config.yaml
encoder_arch: "inception"
dataset: "dead-leaves pictures: piles of overlapping shapes"
vocab_size: 39
encoder_activation: "relu"
decoder_norm: "layernorm"
decoder_bias: "all"
decoder_qk_norm: false
decoder_positions: "learned"
muon_scale: "original"
nesterov: true
adamw_lr_other_params: 0.002
lr_schedule: "cosine"
weight_decay: 0.02
Rows from block 10 of the image encoder of a small image captioner, named by matrix and row number. Rows with one number belong to one channel. Each number is 500 + 50 x the weight over its row's rms, rounded and kept within 0 to 999. All counts start at 0. Numbers have three digits each.
Before each channel's rows are labels from the 100 images, of 14976, where the channel reaches its highest value: "strongest on" is what is common among them. Only what is clearly more common there than usual is listed. The data: dead-leaves pictures: piles of overlapping shapes. In brackets: how many of the 100, against the usual share in percent.
# r30: branch 2 reduce pointwise conv (encoder.blocks.10.r3.0.weight, 36x144x1x1), inputs 0-143
# b30: branch 2 3x3 conv (encoder.blocks.10.b3.0.weight, 54x36x3x3, transposed, each kernel summed), outputs 0-53

strongest on: ellipse (64 vs 5.2); grey (47 vs 14.4)
r30.16:554557555462511525519484413682614490431417613507501528494482502656437520489393422505387497417506664480579515553477546537529583454469513539536479476497495494485494515486543441541449498522494511452507498487442449566546403539535504560461525618447457499524498455462563473524516534474521482512515524509555503514556619563491437515489461496528532527538491503466490514494555522503487559457548509493465574554457494534481554565518473489469463
b30.16:432441456535479505490422516490521556488472510474474498472511557442527368498544389531461446499459596457435430447508504397523494432486484416417476502500468477501409

strongest on: grey (81 vs 14.4); textured (80 vs 40)
r30.2:483567477484617514514455481617638440461387527452571597529561506571564537516616429484491481528578460545491539534491458457418403554496495499501552456578414481471415479423539481428453472460510473495489419358488426443437441444483486438477451474437500425495515463477418453544447458504448461469527488474467488475490534436502510462483467505463470451487462482546503480430550468486523503490597523548535453478479476437470456411465437487512503
b30.2:457499434504518406511523542479533479461546498483572438474461523497460411438455464561530448567369518434455387455527433486507452501468430483530440560467488425446475

strongest on: grey (92 vs 14.4)
r30.31:448595570401484654523574445455612602442549372473504419490513525469555500400462513532449458447392520421393572488500518507387427433498473476504538504532512584537481460486513508459537442539460508524507465494455485417489490489433438492522543463586518482554476432493508504448510458500472484454500480490445545545526514491521449458470512538469520551605535537537518507497543536464497494518506447538598471584499511427549513593523487536584565
b30.31:469545465397413517505577464448500500501574471590480545524532504433472499485399394477551457477508451474511454517492493421503509467407421421480561462516466459521410

strongest on: large pieces (77 vs 33.4); grey (48 vs 14.4)
r30.7:449398630469474672514457439393492571430502440514458507670502502462554512455502539531509406490478504543469498540558532440469568523519450512483595458474475536628479526548559488484589479445525447413556528575511476497510531485537465465464463521452437441491421449496483442474395493498506543515529501511490449480479492521450567504512535513520450484470549535535454499520493485502485478567501425593562528497447449385562451479499454477540558
b30.7:472462548471507518454522595421516466505531462540476590477525489445392421561425471498543522473531457562514470533411556481465481496525464462473574484601503428607443

strongest on: shaded (90 vs 50.3); large pieces (82 vs 33.4); cross (25 vs 5)
r30.15:488554554490556469438409442480564480557488433602476517481564570615469661601553439546453523483460518574517561489487519471527446528450472463485598580471461471495538519478552503513511517585480609569531479571493448540543459544513467494569544439530489589572552536559537531549487510568466500529560468509503528561440480505476569596436507507529547585543562504462491542540501508456490563524519456534459510510631467453456545466453502478385511
b30.15:557445490513499542463478374465441523535486515483437496548503447452534458399577468451447599453435522475445535492469476432438422508455553451498473489441405446443473

strongest on: flower (64 vs 5.2); grey (52 vs 14.4)
r30.32:576556534448507465489472511614455465554506627505576522550508546510502520539529563475416609536580646615642458451486550498481560528470459473518502565445499517387400447471545514490445559513505516565522449598539496505509529511510507569533487435534428569477455513594470450413469442486524511459480475499530529479497446443512503490454428436412496521509473496564516506505435515420494509484498630489488473518532534443511420510507486452485455
b30.32:511507508486590463503479527428500548480513472378494448499438501377441444460495499518472478547466600505551462552418581525446468515461405413582517525482456482469468

strongest on: grey (66 vs 14.4); gear (34 vs 4.9)
r30.26:395541446469544467514553462475565504414417467501521580455575520548600437645524444524580526514522616476622423541540596507513464496507444530502534511594533486544570546506455518488506534555548492576464526501483588546468624533406465443464456506550473441469501451475483519613523538530441454515510431477502462524516547528511459501522535505480488486539445511550510517489553525519531504501491370470554400469562517580482554534436482565540493
b30.26:491482477464585475527440391419449454438574491488519485428433456493546479460471458452518496472463552481415433501423541433446466436492500466478513541459458408386519

strongest on: textured (78 vs 40); dark (64 vs 13.7)
r30.17:484393449516611406580449517475447489574452489493596506569555467467660450523499453506530526492567444462505423527524440567480503408479482533435479538492421411507395538399455488465497517445396448407509474428464465519394576416533560527463455474482580521432409471510457545512505560476470479442472509500438458470509475557487497475504507490493491466574453494451497467511486531441465492445443468479464499470508528368554491500526539469536457
b30.17:463478499487538469414470495462550428411479606429524483506493485381435446478446555491567464558469501508430411448504565560491498465500453472525433496474532402432469

strongest on: small pieces (79 vs 33.2); pentagon (42 vs 5); square (29 vs 4.8)
r30.33:473510456508518428497398536481550553539506537488513467485467493565631429550576479643415497484446559549587492528536510440387501485505530518491561456538556522526435454477476464541491493491518451522524481406441484535466508546498540475497465492532499403562482466489438535344469445512467515497492537452457490492417479505456478496567434498524538525474537468416480499532378516441474535490503483480444568567445437335448508618544529505441461
b30.33:492434558480463431418485454484473435482482449534482531479463464497499514482475560502449389458478556562538496525488518544385500453455390475463488452577422439520380

strongest on: mixed sizes (68 vs 33.4); square (34 vs 4.8)
r30.5:433410503392492710455537536472453573410455448400472458487485415628541492456531534703518521563518464490466531508506538524550476516481446482508512553477505502452568482453459539586515575550527538464421515478512411506497433482534498555504608467491550586534539483490525548438511531490509490487495487549528509505532454503518513526493633453483493527452541464481483497500499504551546529489535509453594506445527462486565540546527551495525476
b30.5:512393515428498498490406455550458436533534457502510513529493472486393399555530433470476510497474474568497548467471467465499427543399437517509568446427404443519473

strongest on: grey (65 vs 14.4); bar (38 vs 5.1)
r30.6:560521543563506549547388516613686526409452622532570557511540526497521473410509409566398484584550579456492509519478537474482571516465434494494555468503472503447619458452444513499396371450586475508453467496456502504491531537516468449466547531510559445470551489523548504548510413470548484495509505520445461525477487467476511487511500488509494525459553554460512465512469497485449509401460481478460527533441556587446504493556424500414493
b30.6:440414453513535425467423506523486532491351476433528430457519468500524448484462511562451407551419504472506466456494430473467504482437501395540397506489531518487528

strongest on: shaded (79 vs 50.3); grey (38 vs 14.4); bar (33 vs 5.1)
r30.22:650527511610462451513501586451438393514399582412439481457434542490548498464464648507435401469461556527476507468459452532553545491556507462477508461515491404490464562452584628505515440479533501524481548438528470592511466518510454497474548567489465498618573511480406557539487524495540540518491469514519465479499533531509489532452558519488480507533557460498431537519623524540528450496486500535505512508384523453435583492478511528546475
b30.22:536480524522488522476482549512511485553552547567464448452536461490563537497453516444558536519555475384518582446427621469524527574512560420526406498409487447567509

strongest on: rhombus (50 vs 5.2); grey (33 vs 14.4)
r30.19:551610498598510613471568520505758537428507497466535552436518551579649605530458513479487462504494441439454629483497482509452487515498429491571498528507493497411417550469515466480496536490490517576526506398482468516452484491493525541515537426593475477536492481484476432609496482453545503477478502509428520490504496477447474481498499474463536490465508488520433459529468482437510521458508498472498494518407545549518456535583552457513481
b30.19:513496456447480503496500519447493488429490452632513457527466521566587507508478478535478390506473531399512418340489456526489483523475487453455457441423513474508432

strongest on: mixed sizes (79 vs 33.4); triangle (40 vs 5); heart (25 vs 5)
r30.13:465399460573456711463687457480575575481537537474472476442504503456533455466488466508492449478467417533405511501434486418392576487526412491483456503459588475511555473507520561416478534424473443436551508538521533553535423522521504519541481475452527481573592526520476504444566434539496515522561466556491553491537500522503586515489543518563505511512550521482551467507501538498401504519513460494485523539488493548421501602463458489460530
b30.13:474502516392469562549546483438445526558484489558492515490526485572527491495498450460587551442584524508541448330526471441527556547469554413502550502511440541502540

strongest on: textured (68 vs 40); grey (53 vs 14.4); dark (44 vs 13.7)
r30.28:453480436540568466404485505572495466478536516505527629511553495422515407455576516503519548468527437437524505434438392465391496411459488542532507450499524446588460448454506484477462499467388541462615539466520493426506562483480554491471478486532571496478506440582518582538522547527427507510425519492539554471541431527507525477516556490472417564495524468390517562548571503558523500457367485555515462545433453489515528382497422480462459
b30.28:459536519428519375466500581478458461484534477452503460528539483425489460425384532476600525573473544459451438467447492475534517445523460459555492515505473404402503

strongest on: textured (65 vs 40); grey (60 vs 14.4)
r30.4:487434394486565426443417500425578521455541490500534600470593503577572467715484422590418474521499526541438514475501511495480521472496530554545534516454569524519565478522575589457402419462542511513492482486434473515535494523511588519474551576477505472527513500549532613499504522480558440467524485474498594504495523483432478572416522489486559476467552499540458425495550458498566527453561526493458447525485597433502532516488496487445436
b30.4:453517405448524354496490467478539419470532401498514471480464484460509460481486475523498484536476504477461478414468413444449459461516432455579490487546399418443437

strongest on: textured (76 vs 40); grey (68 vs 14.4)
r30.27:558503386473483454421521561562511549563452538515551556452549474467552507538477499415462476459568518391481539485443499498456455531483442587479558527435493353607453486533548551519470484456498530436546453499560438523437441553451529506497497456615560516445492563514485660477565480494506459478513479493468498507500498503501594555501510458483504494577491523603529445516365494432417473508574508484439439540577469499478484547493495607484466
b30.27:513473498490520411473471536520528451487520468473519417521477449441497384413455405474556494555543458449494514404536386495524525580475470494584461464410566468500533

strongest on: grey (88 vs 14.4)
r30.29:476657554610443420547471489485498522573434518493489420436426599561521603467520560605401506458437521601542548521447487442428514452506544499491561433614553526561622485489463508559526577515514551566520447599540587466434463490501559461458559493527484536494464461538434508470463496499437461497484524515537513490472471450530489470480460552429475471566497474559565457531471490498498535568431553497513555558448513519459500535564508503503566
b30.29:514436578469433555471443450438423493465535399511489512515494464438562549365508505492461492430485453469458488558481541460431406496474591479447437508495506473458426

strongest on: triangle (32 vs 5)
r30.18:579450486520507616489460453611595577510550545404557513611483485556448444542538525480434427440502452546475438465515448485502530509627507594491521466496482537435470517447591523563412473494418477461508528437417425553494554455474541487506527474575425520539479575595526463617489512509569480510533444530481494497499518484510543476502507477511546477523510442489544469462482498508570512434613475522626502462489476453565515548613523501566540
b30.18:412519503526524515357387529428434502521500432516437495501518512542557477558450462519500476514598539460487403475522437548482485483415519492517561486567504529502399

strongest on: frame (57 vs 4.7); grey (53 vs 14.4)
r30.0:479388477368560550465409431478499585626540490440560497417537557530621499434388610510534583675556588485539472512503448600390549498526515510495514454522459490408576501546430458500476507517569546531447516490486544524531522504465516468488473530517516527530443433506464459541566506457500517494512440509412521476479490504496503508479442479482476467525508498410481500515519493445526506513486501491485491487571480484442465444508622496436560
b30.0:478483539507597469483488488504470497492481522453503389483510494427354431428597506489458492529479502466427503537504374498521381497488498487505489444470451426439469

strongest on: mixed sizes (97 vs 33.4); grey (42 vs 14.4); ring (35 vs 4.9)
r30.21:406533408426516590500641439478498554404573448436469495544428442436415511487537479462699613583550481501529463542457459466532491475485439452537518429426415507475490412432511458508493562538455508450472471505512486535595423436478489453449511454506448451510503506499483475460486443494581504438479496516566468524523527500531496494491486537483506556578552495560512483476443468431510539560501477523449575470551534530507423419555461458498455
b30.21:478541505536605548549529520509456420445441528389534493483541442535460606502459505481554484514576462465478525487389435459525505599465523559541471577453485451478557

strongest on: grey (88 vs 14.4)
r30.12:519630548527466412548492539582498562400404602455487379492423500555467527474470424601501562446500512548618517525493503391391580478439452451512567484490454554521403442515494483516470486414499429477454470447478464437522517421518469489476498475530529445618499513496481496497532477457488504538548523522382499497531432511497460484517501470472442467460548561407477430506452529448518525466553466422501507468418535481492476499472565475496409
b30.12:430455549518487527441409437502457500447446403555549561560491434426462487479452460504521418473539522508514493527465521416402436470414531451534420521428452527457490

strongest on: mixed sizes (98 vs 33.4); grey (46 vs 14.4); square (36 vs 4.8)
r30.23:468484528434464645475655508423468590626589399456473459361474468524483488509530528441642501669466401521419455499512476538508560511445482438519488485500426511459399488519491531494550493511494520538517493528472538544481502448475444527500465528453531493543424511484479481440472491500494479481481506499358514512514520510491564500506602508482500508493508484467553546465441501493513461478546510513389434517440476470484500427527440533478456
b30.23:528475489518564493561505559536440472519467479447505480523500421523404553512541441519542505498547504521543540456449389477562441653470492474560583560460482393518479